Rows from block 11 of a small CTC image transcriber, named by matrix and row number. Rows with one number belong to one neuron. Each number is 50 + 12 x the weight over its row's rms, rounded and kept within 0 to 99. All counts start at 0.
After each neuron's rows are labels from the 100 images, of 14976, where the neuron reaches its highest value: "responds to" is what is common among them. Only what is clearly more common there than usual is listed. The data: seven-segment displays showing three digits. In brackets: how many of the 100.
# fc1: MLP up (model.blocks.11.mlp.fc1.weight, 768x192), inputs 96-191
# fc2: MLP down (model.blocks.11.mlp.fc2.weight, 192x768, transposed), outputs 96-191

fc1.70:59 58 50 48 43 58 51 52 64 30 41 45 45 49 41 63 63 63 34 47 42 52 71 48 38 59 39 58 34 48 50 35 37 43 21 45 43 65 25 47 41 70 43 59 49 42 50 45 47 61 66 44 63 60 65 50 47 41 63 47 55 43 69 61 45 52 42 26 19 38 36 50 48 31 44 38 52 37 54 53 55 56 59 61 58 36 54 46 59 73 55 31 56 33 70 54
fc2.70:62 71 61 53 30 45 51 51 53 65 72 66 21 34 60 33 55 50 32 69 22 36 48 90 55 60 52 47 49 48 43 33 66 34 52 32 46 54 50 39 67 32 63 51 58 33 54 52 64 41 58 54 77 48 65 70 73 62 36 60 46 66 41 49 44 54 76 56 54 35 41 57 59 29 35 46 45 37 64 53 57 55 32 20 49 39 38 54 53 52 44 66 51 39 31 46
responds to: the digit 1 (100); first digit: 1 (67); dark on pale (59); second digit: 1 (32)

fc1.762:55 70 43 38 60 53 50 70 39 49 35 32 41 38 51 66 52 33 64 71 31 41 40 65 44 34 56 38 64 46 30 81 66 63 59 50 52 62 61 51 47 45 48 41 56 36 66 82 62 53 50 48 56 38 48 41 54 56 67 52 48 39 56 44 39 70 56 36 37 50 65 69 82 39 29 50 51 47 63 50 55 42 58 25 43 47 59 52 27 75 32 34 39 50 19 46
fc2.762:67 50 40 48 44 50 36 62 58 42 37 47 47 47 56 40 42 69 42 31 61 52 73 33 43 48 34 63 53 50 52 73 31 37 36 55 29 52 39 33 45 50 47 49 31 57 41 60 49 73 79 33 43 60 52 44 51 73 53 60 50 42 46 52 46 42 26 46 73 64 41 49 48 60 49 34 30 48 65 37 51 69 54 60 35 53 43 56 52 44 51 44 51 39 26 59
responds to: the digit 2 (100); first digit: 2 (55); second digit: 2 (48)

fc1.290:79 45 36 62 44 43 66 56 69 55 60 48 52 70 52 60 61 51 47 76 55 50 60 70 30 50 59 61 48 38 55 47 44 62 41 63 57 60 66 46 48 59 40 51 66 39 50 27 40 40 42 82 44 49 53 46 52 59 58 22 60 50 40 60 50 65 38 45 49 65 17 53 47 51 62 54 48 80 51 51 48 40 55 61 74 33 49 54 62 43 54 42 45 45 54 56
fc2.290:74 51 56 38 67 58 40 61 70 43 42 48 54 58 57 48 41 44 43 50 45 34 43 59 48 48 54 39 52 30 64 65 47 52 51 38 66 47 48 58 39 53 25 43 31 37 58 41 38 21 40 38 33 55 30 50 45 43 56 57 75 54 55 38 58 68 60 51 62 43 59 29 50 44 57 56 46 48 54 54 39 50 37 55 47 58 31 40 49 46 56 49 59 56 43 45
responds to: decimal point (99); the digit 6 (70); second digit: 6 (42); third digit: 6 (36)

fc1.565:50 46 51 45 43 74 57 32 36 57 39 39 40 46 49 67 61 51 50 59 59 56 51 64 52 25 47 24 44 60 36 34 60 52 28 53 56 74 26 64 44 51 65 71 29 39 42 49 51 57 45 48 33 57 32 45 68 63 50 65 46 45 70 31 47 61 37 64 49 54 41 71 44 44 54 65 17 41 50 39 46 70 50 66 47 67 64 55 32 44 50 47 46 41 61 62
fc2.565:59 46 53 58 36 92 54 42 18 45 55 59 60 43 43 31 52 60 54 54 50 64 47 60 55 73 49 57 50 46 43 54 52 56 63 51 40 44 44 36 43 43 50 53 69 48 41 53 62 57 49 43 52 58 53 53 49 41 63 53 66 42 24 53 62 58 77 64 56 55 51 22 66 47 37 42 60 52 31 43 41 37 57 44 29 47 46 40 46 58 13 45 80 60 37 64
responds to: decimal point (100); the digit 7 (59); first digit: 7 (34)

fc1.659:43 45 60 65 61 64 64 43 39 60 46 44 24 44 34 43 71 61 46 59 66 43 33 63 38 60 55 55 80 52 53 65 48 37 48 67 44 80 65 33 51 22 51 48 54 58 58 60 62 63 43 48 54 64 37 45 43 52 53 45 48 51 33 35 34 69 35 54 40 48 49 66 59 52 47 44 30 47 33 58 58 55 61 37 19 57 53 46 50 37 43 38 38 35 61 61
fc2.659:44 38 64 76 50 57 38 68 44 45 58 62 47 37 42 56 50 48 53 43 28 54 47 37 48 36 62 52 59 32 41 58 84 51 24 64 58 52 56 49 34 41 35 73 55 65 39 42 49 47 68 45 33 55 72 60 64 46 64 61 54 65 57 62 55 29 38 57 63 45 38 33 43 62 53 55 54 59 73 41 38 55 51 48 43 45 58 56 59 55 45 43 24 49 70 42
responds to: decimal point (100); the digit 4 (56); second digit: 4 (33)

fc1.311:28 51 43 63 35 21 61 48 47 45 46 47 43 38 42 27 56 52 50 37 37 44 63 49 53 42 40 40 34 77 21 37 72 66 46 33 61 52 34 74 52 47 45 67 51 51 59 43 62 30 44 37 47 29 51 55 33 53 55 40 69 61 60 51 56 70 46 77 40 49 42 73 73 48 67 45 49 61 31 67 54 69 31 44 50 61 76 43 65 62 64 59 56 60 51 49
fc2.311:46 40 60 37 43 54 61 58 48 71 40 43 61 56 64 63 65 54 41 51 51 49 36 54 56 39 44 55 52 68 51 57 50 48 50 35 78 57 48 56 51 51 42 44 30 39 66 33 51 53 67 62 51 24 30 42 45 81 63 59 59 49 57 46 49 33 60 22 36 66 57 25 58 35 39 66 55 62 39 57 51 39 34 45 46 42 51 49 48 57 43 43 42 55 55 56
responds to: the digit 6 (84); decimal point (80); third digit: 6 (77)

fc1.490:44 63 32 46 50 15 34 35 47 44 49 59 53 58 40 51 55 38 50 34 58 51 42 58 45 51 33 52 47 57 44 46 53 44 35 64 47 69 61 57 27 51 42 51 56 50 47 56 57 67 55 34 38 46 26 38 45 67 44 40 31 49 58 46 17 52 38 71 61 39 61 56 49 34 63 56 32 69 50 51 51 60 46 47 56 50 62 60 68 41 46 52 45 30 53 88
fc2.490:47 49 41 52 50 47 54 41 66 60 24 51 68 49 62 50 49 61 60 45 38 70 50 48 69 67 60 60 34 50 34 58 47 58 47 36 50 40 64 35 64 37 48 57 55 31 51 90 51 30 57 56 69 39 50 24 33 63 37 40 54 54 55 55 43 61 50 46 43 48 30 37 36 44 50 74 55 58 54 65 49 42 58 43 54 29 53 36 56 58 45 43 47 45 55 40
responds to: the digit 8 (56); first digit: 8 (43)

fc1.597:63 32 59 46 55 56 58 55 60 43 58 29 75 30 45 35 78 47 59 53 50 51 55 31 72 49 60 61 30 61 43 60 56 52 49 38 46 44 57 46 56 40 64 37 52 48 64 47 67 51 17 63 50 58 30 27 66 71 63 40 47 30 30 35 74 63 49 42 57 45 50 62 68 36 52 60 59 53 52 33 55 34 54 60 74 69 54 48 36 38 35 42 47 49 45 46
fc2.597:66 29 65 48 31 41 55 42 34 53 41 60 55 57 54 41 53 43 52 43 41 44 46 52 36 40 39 54 45 42 80 65 38 43 48 46 37 34 41 43 38 56 65 45 47 54 37 53 42 80 45 49 44 47 59 25 48 52 37 26 38 53 57 60 52 43 63 59 44 50 48 70 76 60 49 30 49 26 60 47 51 48 65 47 43 55 43 38 65 44 44 59 22 45 54 33
responds to: decimal point (84); the digit 1 (57); the digit 7 (54); second digit: 7 (41)

fc1.337:60 40 44 58 57 88 58 37 57 37 72 40 31 56 34 68 62 47 54 56 35 54 52 31 56 41 56 41 41 46 37 22 42 41 52 21 47 65 42 50 59 49 51 49 46 47 25 31 48 63 50 52 45 52 39 36 30 46 55 50 52 67 52 58 37 60 59 63 62 41 44 39 40 36 47 44 48 51 47 34 62 62 39 59 44 50 57 60 46 55 58 33 59 44 49 74
fc2.337:63 54 56 55 49 47 48 51 40 39 48 66 29 45 43 32 50 58 59 58 49 29 53 68 56 60 42 37 61 66 31 61 76 39 54 44 75 51 52 37 61 69 63 32 51 54 44 49 55 53 49 38 65 52 51 54 53 34 54 49 59 61 57 48 45 48 36 46 82 63 64 34 60 45 25 50 61 49 69 32 46 69 53 51 49 48 49 26 51 48 42 39 33 37 58 73
responds to: the digit 1 (100); second digit: 1 (48); third digit: 1 (42)

fc1.508:54 38 58 46 52 28 45 50 57 58 41 34 59 69 42 50 49 34 65 75 50 75 37 56 50 44 52 42 62 45 60 30 49 56 45 50 60 48 66 58 39 53 57 43 49 46 45 60 47 55 55 61 35 33 47 45 52 61 52 46 52 33 49 56 60 49 39 33 48 51 39 68 45 77 60 53 50 33 45 36 59 41 36 41 58 69 26 50 59 29 65 40 44 46 62 58
fc2.508:35 61 37 53 18 57 62 59 49 41 43 55 75 39 58 38 44 51 59 59 29 60 40 78 40 45 56 52 54 75 59 67 29 43 46 44 57 63 52 61 65 59 55 55 54 52 45 37 44 52 43 57 25 41 69 50 56 50 46 63 65 73 51 38 49 38 77 47 59 60 38 56 52 59 48 49 42 40 48 41 58 50 44 77 45 51 29 45 43 61 25 43 42 35 34 59
responds to: the digit 6 (59); the digit 0 (57); first digit: 6 (32); first digit: 0 (27)

fc1.162:45 41 53 48 81 47 67 40 70 51 34 55 43 33 41 65 36 42 49 65 45 57 42 51 41 60 25 45 64 29 30 37 45 59 36 61 39 46 54 57 34 58 53 40 48 57 49 54 41 79 52 36 63 47 32 62 53 48 60 58 64 70 54 50 54 57 71 54 46 49 43 15 48 44 51 66 56 59 45 65 39 54 48 59 57 60 46 64 20 32 50 41 31 36 50 65
fc2.162:44 60 47 60 44 63 58 60 39 60 53 43 37 44 39 58 58 62 76 47 35 58 61 55 47 43 41 57 54 47 57 56 59 58 59 38 49 71 59 44 71 53 42 39 61 57 74 44 70 48 53 63 54 57 47 49 40 47 45 39 90 61 39 49 52 48 29 40 55 55 71 47 53 66 59 53 72 59 45 74 70 39 33 33 33 45 69 51 37 65 58 67 47 22 64 54
responds to: the digit 3 (99); third digit: 3 (82)

fc1.711:58 40 63 35 52 40 44 59 43 42 47 63 54 49 40 41 52 61 40 51 43 64 68 45 67 45 67 22 53 69 63 30 51 54 43 47 33 35 53 50 42 56 64 63 45 70 46 60 53 63 45 40 38 19 44 52 51 63 38 46 42 33 57 61 56 51 40 36 36 52 48 60 34 72 34 50 62 35 24 46 53 41 28 61 52 51 49 36 49 56 54 29 44 49 53 41
fc2.711:57 48 37 41 39 57 75 49 52 53 51 60 60 54 53 40 34 37 46 40 37 51 43 57 25 58 74 41 67 84 59 43 42 65 44 54 46 52 72 62 74 50 54 46 62 68 56 58 37 59 36 60 39 42 48 47 51 35 30 51 52 50 54 32 48 46 52 38 60 69 51 45 50 57 69 74 43 53 47 38 61 46 29 37 61 58 80 44 44 47 54 44 48 45 45 51
responds to: the digit 4 (100); third digit: 4 (59); second digit: 4 (50); first digit: 6 (31)

fc1.103:28 43 43 50 65 52 56 57 53 37 53 40 49 29 46 63 63 54 70 26 44 47 31 49 37 54 41 58 45 66 43 61 57 43 53 67 51 44 50 53 57 33 42 49 55 43 32 64 59 46 46 76 43 44 65 69 45 54 48 43 48 63 41 45 38 59 51 31 35 46 39 53 55 67 46 33 52 56 35 70 61 56 57 71 32 53 74 47 45 55 36 23 53 45 38 51
fc2.103:29 30 61 46 38 44 57 37 49 46 43 50 73 44 47 71 41 60 47 58 50 47 45 34 57 58 61 48 52 62 48 32 73 39 40 45 53 61 56 64 56 37 40 36 78 50 44 32 45 38 50 49 42 62 54 56 56 53 12 55 65 60 64 56 71 28 49 43 55 62 56 57 32 51 62 54 57 34 54 52 63 57 47 54 30 48 45 50 49 54 26 29 50 27 80 74
responds to: the digit 6 (74); third digit: 6 (60)

fc1.584:37 44 52 63 39 65 53 52 55 52 42 51 37 46 63 48 24 53 42 32 56 57 33 50 58 58 58 54 43 58 54 55 49 45 41 42 63 65 52 53 41 19 55 41 67 59 71 42 44 41 50 36 49 61 44 68 48 51 44 43 39 47 67 65 34 40 42 57 67 54 38 47 49 30 56 45 52 61 29 42 64 74 60 63 46 46 45 47 66 58 49 50 45 53 46 47
fc2.584:44 49 49 37 44 65 46 54 43 46 53 57 66 27 44 67 40 66 46 58 56 48 38 50 61 22 79 48 46 67 31 41 73 59 55 58 74 49 54 49 18 35 47 40 32 57 55 34 59 26 49 46 47 55 47 49 41 61 53 54 65 66 46 34 53 42 72 51 36 63 50 42 75 59 42 62 67 21 39 48 45 51 58 46 42 38 57 53 58 60 50 44 40 57 63 53
responds to: the digit 8 (73); second digit: 8 (43); third digit: 8 (33); second digit: 1 (32)

fc1.761:68 48 52 51 51 44 58 28 55 30 37 57 46 45 47 35 71 48 46 56 45 46 29 42 42 39 58 69 25 43 48 53 34 65 67 66 50 38 49 64 50 61 34 51 38 49 42 40 62 23 35 40 43 53 55 59 60 50 59 51 43 54 46 56 58 43 52 49 30 67 67 66 58 50 62 60 37 37 62 44 48 70 37 46 50 50 59 48 55 62 46 53 55 44 49 41
fc2.761:62 61 30 53 33 60 50 65 54 51 46 65 64 31 53 52 38 64 34 44 29 49 30 74 46 56 46 65 50 27 37 52 43 49 54 45 49 42 59 51 68 39 59 54 54 25 46 58 38 43 36 53 44 49 57 43 61 65 52 40 56 43 49 51 44 56 48 65 26 74 62 31 49 73 73 60 58 72 56 32 44 55 67 55 44 48 62 14 58 39 59 76 50 50 55 56
responds to: the digit 1 (82); third digit: 1 (59)

fc1.437:46 50 48 65 57 58 55 56 51 64 52 42 40 41 47 61 35 54 58 55 60 46 49 66 74 69 49 54 49 42 53 57 58 44 71 48 44 41 54 55 44 57 53 55 56 45 43 48 15 56 46 62 40 45 37 65 61 10 58 59 61 34 62 30 54 64 45 35 58 10 44 35 35 47 51 58 49 52 57 53 62 37 53 67 43 36 58 47 40 49 71 44 58 21 41 39
fc2.437:56 57 32 39 50 65 39 52 49 23 49 43 48 46 53 46 40 51 61 31 43 60 64 56 47 46 55 49 47 51 58 51 34 41 62 45 41 20 68 45 48 30 55 74 44 62 55 57 30 67 49 44 53 58 37 63 56 00 62 57 56 54 69 39 51 31 39 58 58 51 62 60 48 59 38 48 57 61 53 49 51 38 51 65 31 62 66 62 63 44 33 48 50 67 40 41
responds to: the digit 6 (64); first digit: 6 (46)

fc1.8:44 51 66 57 45 41 36 54 56 46 63 44 31 48 39 59 59 29 41 65 39 54 41 62 43 39 56 16 40 49 61 46 37 40 34 29 47 73 58 54 41 38 37 48 33 62 52 54 61 64 45 40 58 49 46 61 42 56 52 62 40 49 46 47 45 64 40 51 51 55 45 58 67 61 50 50 38 66 59 51 63 57 52 69 16 32 58 44 56 46 48 72 60 61 51 70
fc2.8:46 55 39 60 61 55 25 42 63 46 22 65 46 64 50 67 56 44 58 55 61 33 53 49 35 25 87 39 60 52 29 49 70 46 67 69 58 49 51 54 35 58 39 64 69 42 53 35 48 66 49 45 36 48 63 56 43 39 47 51 63 57 49 38 45 52 33 56 56 46 53 35 27 47 62 24 50 68 50 23 41 32 54 78 46 57 24 43 53 72 54 65 44 74 33 39
responds to: decimal point (100); first digit: 2 (27)

fc1.140:42 40 42 70 57 41 56 46 48 47 39 36 60 54 63 72 76 47 66 59 32 60 51 73 51 25 44 40 61 32 57 61 70 51 51 44 46 59 76 52 41 53 33 41 54 60 55 65 47 45 53 52 51 53 59 29 42 58 60 49 39 49 41 58 37 48 51 37 50 38 65 65 59 44 36 41 59 40 73 43 68 39 64 39 36 46 46 60 44 99 47 32 48 37 39 28
fc2.140:63 28 41 45 67 45 38 45 54 57 48 37 40 59 45 41 41 75 59 64 51 65 90 40 44 60 67 48 47 54 26 47 33 43 61 47 59 53 35 51 40 29 42 66 51 74 55 73 53 69 29 32 63 49 39 62 44 53 47 45 76 44 52 30 56 34 71 45 61 47 44 46 48 56 38 37 48 65 54 45 50 65 46 56 52 57 34 52 45 68 50 38 49 68 50 61
responds to: the digit 3 (92); first digit: 3 (66); second digit: 3 (29)

fc1.746:26 48 44 54 35 45 38 54 41 23 67 35 75 60 38 47 43 50 87 33 69 55 57 56 52 68 43 61 37 56 65 44 66 74 49 52 34 32 46 52 36 50 55 66 48 49 65 30 46 56 48 43 45 62 50 55 34 34 59 45 23 51 69 51 25 43 78 56 36 46 37 39 30 43 39 58 57 44 58 80 70 47 58 59 48 59 52 41 40 55 26 52 59 49 62 58
fc2.746:48 51 56 62 48 50 38 46 64 47 43 61 32 31 53 49 66 58 56 55 39 45 35 66 52 36 57 47 41 67 31 64 38 45 42 36 66 50 47 45 58 38 63 43 45 44 31 30 35 61 43 55 35 49 57 36 36 62 75 58 51 35 47 74 32 60 52 68 68 32 59 27 67 42 59 34 42 36 72 66 29 50 53 52 68 51 62 45 57 33 56 71 57 66 55 40
responds to: decimal point (80); dark on pale (42); third digit: 1 (37); second digit: 8 (30)

fc1.334:50 44 55 44 52 35 47 34 31 39 70 60 46 57 49 60 57 61 48 49 50 46 50 40 63 46 54 31 61 49 34 44 62 42 64 40 61 45 53 35 47 46 62 59 32 84 28 58 55 68 53 63 41 78 47 60 32 51 25 50 58 44 56 51 29 38 41 36 50 23 51 41 69 49 53 51 52 64 40 64 75 25 68 32 49 45 46 45 44 56 52 50 42 45 42 36
fc2.334:44 63 58 57 47 32 42 62 38 46 59 37 48 27 34 48 43 50 59 44 74 34 38 39 54 44 46 44 55 66 42 56 49 41 49 59 61 50 55 53 50 37 42 36 16 41 52 42 47 59 35 62 48 45 35 56 39 32 37 72 42 55 56 52 39 61 47 46 43 64 33 46 31 78 58 51 55 53 46 40 60 59 61 66 36 44 65 10 53 53 52 63 48 54 56 50
responds to: the digit 4 (98); second digit: 4 (62); dark on pale (49); first digit: 4 (26)

fc1.168:58 35 43 25 49 50 72 30 45 38 39 43 40 49 49 56 42 74 54 30 17 67 70 44 64 68 52 70 58 55 59 70 55 29 49 38 88 45 36 46 45 67 40 46 39 38 36 35 41 46 51 59 54 64 67 33 46 60 47 42 59 49 50 42 58 51 63 42 42 65 50 55 47 43 28 63 50 38 55 39 44 35 49 50 57 74 39 49 75 66 57 40 43 46 46 64
fc2.168:48 69 49 49 50 51 49 37 59 33 49 19 72 36 74 47 55 60 46 45 60 53 45 38 27 54 57 75 39 44 51 40 33 77 63 64 42 53 54 49 41 55 54 40 47 70 48 53 47 56 47 45 55 71 42 33 51 29 52 36 68 69 68 49 53 35 41 47 54 56 42 47 36 50 33 45 38 68 43 37 52 55 30 54 40 47 54 48 68 62 54 52 47 56 55 47
responds to: decimal point (98); the digit 6 (71); second digit: 6 (45); second digit: 8 (43)

fc1.373:53 50 82 53 72 30 39 35 46 51 49 37 53 56 42 55 45 25 46 67 63 61 42 78 47 34 61 40 50 56 49 35 58 46 55 71 39 63 44 64 45 44 50 38 50 66 37 64 68 51 63 50 33 24 52 55 53 50 51 63 55 49 51 54 64 46 34 62 41 46 46 44 46 54 30 66 55 58 54 35 53 39 53 54 49 61 41 53 52 48 31 22 57 63 61 71
fc2.373:59 57 49 33 23 56 50 53 47 39 47 50 50 68 50 50 35 37 60 49 69 58 28 42 57 30 45 57 41 53 56 58 45 51 35 29 55 47 69 54 48 45 57 66 36 55 49 51 59 52 72 84 55 49 56 56 49 55 46 56 64 47 49 29 47 57 27 62 41 48 48 50 43 56 42 43 40 59 41 35 64 61 30 41 44 45 37 44 54 45 41 50 26 41 52 27
responds to: the digit 6 (87); first digit: 6 (72)

fc1.25:32 51 52 35 60 40 42 65 56 57 60 40 51 56 49 65 41 33 40 81 55 59 51 49 37 71 56 61 51 44 72 31 45 61 53 62 56 56 66 44 34 64 31 51 57 45 49 50 22 53 58 41 31 38 55 64 57 51 48 50 54 41 46 58 22 47 40 41 56 58 42 69 50 50 28 62 51 62 54 46 66 72 52 54 57 28 52 50 16 46 51 51 33 41 33 52
fc2.25:58 49 33 56 57 38 59 54 62 64 41 66 55 64 59 45 52 49 54 49 79 45 72 34 82 17 36 58 45 60 49 47 66 40 62 49 42 53 33 60 48 38 44 55 48 49 49 50 63 51 50 28 54 52 52 62 40 52 65 47 55 55 72 36 44 49 42 42 79 39 35 54 48 53 72 60 48 55 82 41 45 32 51 47 50 49 70 23 30 62 48 61 63 42 53 51
responds to: the digit 2 (64); second digit: 2 (40); second digit: 3 (33)

fc1.196:53 38 56 30 53 44 57 51 45 52 47 58 39 40 50 72 75 66 18 60 54 40 51 58 69 61 38 61 61 43 59 59 37 28 25 61 51 65 60 64 48 52 48 44 61 41 57 43 36 65 44 59 32 51 54 79 49 49 64 32 30 41 53 59 50 37 50 27 36 49 32 48 47 65 42 55 42 55 68 46 49 76 58 47 22 35 51 44 51 62 60 41 57 27 38 42
fc2.196:59 57 44 66 54 53 53 53 52 51 46 57 56 57 46 47 40 46 49 29 39 53 46 66 34 36 42 47 51 35 60 56 59 36 66 52 37 54 45 52 69 48 37 65 42 88 39 33 60 47 54 36 29 49 50 73 33 38 47 44 38 45 41 40 42 59 49 58 62 51 74 42 35 46 55 53 21 52 65 51 65 42 30 30 36 37 41 66 35 48 44 39 43 44 55 48
responds to: the digit 6 (60); first digit: 6 (50); second digit: 7 (48); first digit: 8 (31)

fc1.473:48 49 63 52 43 70 57 63 40 35 67 56 52 62 70 61 54 58 53 50 35 45 30 54 47 64 54 57 48 43 41 93 30 73 63 66 47 57 46 52 49 53 41 21 57 25 59 39 55 65 51 54 61 45 51 42 48 64 30 55 63 45 69 57 40 34 49 38 49 57 31 50 61 54 54 53 53 61 52 62 67 51 42 42 61 56 31 24 52 35 56 49 63 48 26 59
fc2.473:53 40 70 65 29 68 59 44 56 49 69 33 67 48 23 50 42 54 48 39 51 49 74 64 54 52 60 42 59 60 37 59 36 51 62 66 43 48 49 64 38 65 30 54 46 45 41 60 66 57 43 21 43 50 44 60 48 41 54 47 46 25 49 36 47 54 73 50 41 79 45 52 46 50 50 38 29 31 42 43 31 56 52 50 60 52 38 57 33 58 36 45 46 60 46 43
responds to: the digit 2 (100); third digit: 2 (67); first digit: 2 (27); second digit: 6 (25)

fc1.277:42 51 38 41 83 65 47 57 54 30 41 57 38 50 63 42 79 43 44 58 69 55 49 64 60 51 42 52 54 50 42 49 51 51 39 46 56 39 48 51 40 70 42 39 32 30 46 42 49 58 56 66 40 70 62 29 44 41 51 55 58 42 47 20 50 63 32 49 50 52 55 51 50 67 56 48 44 41 56 62 51 38 45 57 55 54 39 53 47 54 64 33 30 37 50 50
fc2.277:47 62 44 32 49 65 49 50 52 56 58 44 60 69 66 40 25 50 50 61 49 62 65 45 54 69 39 62 42 47 47 46 33 44 63 47 59 63 51 60 43 70 67 67 32 63 43 55 64 63 59 42 34 39 42 55 51 34 61 37 57 51 25 90 27 21 76 53 66 28 43 50 43 49 78 52 44 48 32 47 56 57 50 38 21 48 59 50 40 52 42 48 54 37 45 50
responds to: the digit 1 (71); dark on pale (55); third digit: 1 (54); first digit: 9 (26)

fc1.357:26 41 62 37 50 43 65 31 67 54 61 44 65 66 73 46 48 46 46 48 57 37 40 45 53 41 68 26 40 64 50 59 52 68 52 64 61 43 45 49 42 72 66 57 49 57 57 50 52 67 42 70 44 39 52 63 54 36 51 42 87 36 61 49 56 65 61 43 53 37 47 57 40 28 39 42 29 46 37 40 43 35 49 42 58 57 65 54 58 51 54 58 38 45 46 66
fc2.357:44 39 57 54 50 61 65 42 47 45 45 33 48 56 44 65 60 41 65 68 40 44 53 27 60 57 64 45 46 32 64 55 60 44 45 61 50 59 38 44 41 53 65 46 32 33 25 46 56 60 57 62 59 30 40 36 58 62 46 41 66 36 55 64 62 60 34 51 47 50 57 52 71 67 70 47 64 50 52 41 46 60 35 40 54 58 59 45 71 64 47 52 56 58 45 46
responds to: the digit 8 (60); dark on pale (52); third digit: 8 (35)

fc1.376:35 40 51 30 80 63 42 37 45 65 59 49 69 38 51 37 33 24 41 25 58 47 68 54 33 61 45 45 29 54 33 47 45 35 46 56 41 42 52 34 46 45 49 64 30 43 52 60 39 43 48 54 61 51 42 60 40 56 50 33 53 40 43 35 52 60 64 39 84 31 45 39 42 34 60 50 52 61 58 55 50 47 80 54 27 40 59 80 50 41 68 61 57 31 76 62
fc2.376:52 55 49 56 52 45 51 41 40 40 29 56 57 52 42 37 35 52 62 43 52 54 63 56 38 42 51 69 59 47 90 54 37 64 66 57 67 57 41 23 63 50 53 54 67 49 66 52 43 35 50 56 48 73 68 46 12 47 71 29 57 37 49 45 24 36 70 64 54 67 44 23 61 50 65 55 36 50 77 43 51 37 45 58 49 70 49 47 55 56 56 49 73 33 49 54
responds to: the digit 4 (87); first digit: 4 (67); dark on pale (35)

fc1.390:59 56 37 51 36 61 50 69 40 40 68 37 30 37 65 27 41 54 62 44 28 55 44 47 70 52 78 48 68 33 38 37 44 52 54 47 45 62 60 28 44 54 48 29 68 48 69 31 52 40 50 32 46 46 60 43 43 59 54 42 42 62 45 32 41 72 75 35 47 24 40 54 47 41 54 51 62 39 46 61 50 51 47 55 65 59 46 40 62 66 45 53 43 50 56 61
fc2.390:44 42 59 44 50 56 34 50 41 43 31 59 47 36 61 66 79 39 31 45 68 47 69 48 72 47 57 37 65 34 51 77 43 49 57 37 40 43 49 62 52 68 66 61 56 62 59 33 31 50 48 53 51 40 44 47 52 37 45 56 68 46 60 65 51 55 60 49 56 50 49 29 57 55 33 43 64 41 46 52 61 62 46 66 35 72 64 44 37 57 61 46 31 53 50 73
responds to: the digit 4 (82); first digit: 4 (59)

fc1.519:35 55 61 45 42 50 59 51 31 31 57 40 43 47 39 52 36 76 28 34 50 68 81 46 50 52 62 65 59 42 38 23 58 53 65 59 52 48 44 30 45 46 49 53 49 60 36 65 57 58 49 81 38 64 55 58 52 71 54 33 43 40 51 48 37 69 48 46 59 28 53 44 38 65 43 45 37 74 49 53 69 29 51 38 52 55 46 58 36 52 61 53 43 47 59 39
fc2.519:44 48 34 49 52 37 59 48 65 78 46 52 55 57 49 34 42 52 42 52 59 53 50 33 35 52 49 43 59 51 51 54 53 62 56 80 69 77 34 50 64 47 55 78 34 51 74 53 67 52 41 58 38 48 53 58 45 55 64 36 44 55 47 49 51 32 43 61 42 51 65 52 53 73 51 57 64 65 53 47 61 36 47 73 61 35 69 49 22 44 58 28 46 59 56 60
responds to: the digit 4 (100); first digit: 4 (56); third digit: 4 (51); second digit: 5 (28)

fc1.52:62 70 57 46 41 53 70 36 60 27 47 48 45 66 63 50 38 49 61 55 50 53 55 78 57 45 56 42 38 36 51 55 47 42 41 36 43 77 33 56 39 48 62 53 30 53 74 42 68 39 54 66 52 69 55 54 29 44 53 38 45 41 54 33 53 43 53 64 31 56 48 43 58 39 59 48 61 67 47 48 83 41 50 31 40 60 69 44 40 62 65 48 36 74 52 50
fc2.52:48 42 66 40 17 64 34 47 51 60 58 43 52 36 55 59 50 71 54 65 52 40 56 55 54 20 41 65 59 62 62 52 77 57 60 54 44 32 36 40 47 22 58 54 29 54 45 39 56 60 36 46 56 40 40 56 62 64 50 54 43 48 49 73 55 46 43 78 49 38 46 43 70 48 32 58 42 25 37 50 53 39 45 42 43 35 57 64 57 50 41 64 44 62 54 54
responds to: the digit 2 (54); first digit: 2 (35); third digit: 3 (34)

fc1.740:53 60 53 44 67 66 55 51 55 54 56 53 49 45 67 50 50 43 73 68 51 38 45 67 37 46 53 46 57 45 44 75 35 65 73 54 47 53 51 60 51 47 29 37 64 46 46 37 81 76 45 71 60 51 64 70 33 56 24 45 54 39 62 56 56 47 53 49 59 63 46 54 37 36 52 41 43 61 53 54 73 30 43 38 28 65 29 32 41 50 45 47 51 37 30 52
fc2.740:51 25 61 71 50 62 49 52 56 44 39 26 49 40 68 55 61 43 53 49 38 43 46 46 28 51 51 66 58 42 56 46 46 62 63 53 40 43 59 50 67 53 32 39 34 44 36 43 68 73 61 62 44 44 59 77 73 47 71 50 35 42 48 53 65 47 81 78 20 48 44 79 53 48 41 47 46 47 53 52 46 51 44 47 75 43 63 79 31 46 45 57 64 61 31 34
responds to: the digit 2 (100); third digit: 2 (64); second digit: 2 (48)

fc1.192:50 46 47 40 47 44 62 71 39 54 48 31 59 57 64 60 66 59 47 49 43 52 41 41 38 59 53 38 56 39 31 55 42 38 45 55 53 59 62 42 55 55 25 51 48 50 18 39 34 28 61 60 36 69 54 42 48 61 60 41 41 34 36 57 57 54 21 45 46 40 57 50 59 51 33 56 70 44 76 52 46 43 65 77 74 44 33 53 38 63 50 72 32 35 27 41
fc2.192:62 37 41 50 49 30 47 43 72 60 49 33 58 43 50 38 56 52 45 41 50 47 58 54 40 72 67 47 49 59 42 47 23 49 52 39 40 65 51 60 70 72 44 54 46 50 43 46 52 80 51 50 22 55 61 40 65 11 57 38 61 51 50 64 51 42 61 46 38 46 50 39 58 45 48 54 26 32 58 62 29 46 34 40 57 58 68 47 47 55 43 50 41 56 38 36
responds to: the digit 2 (100); first digit: 2 (94)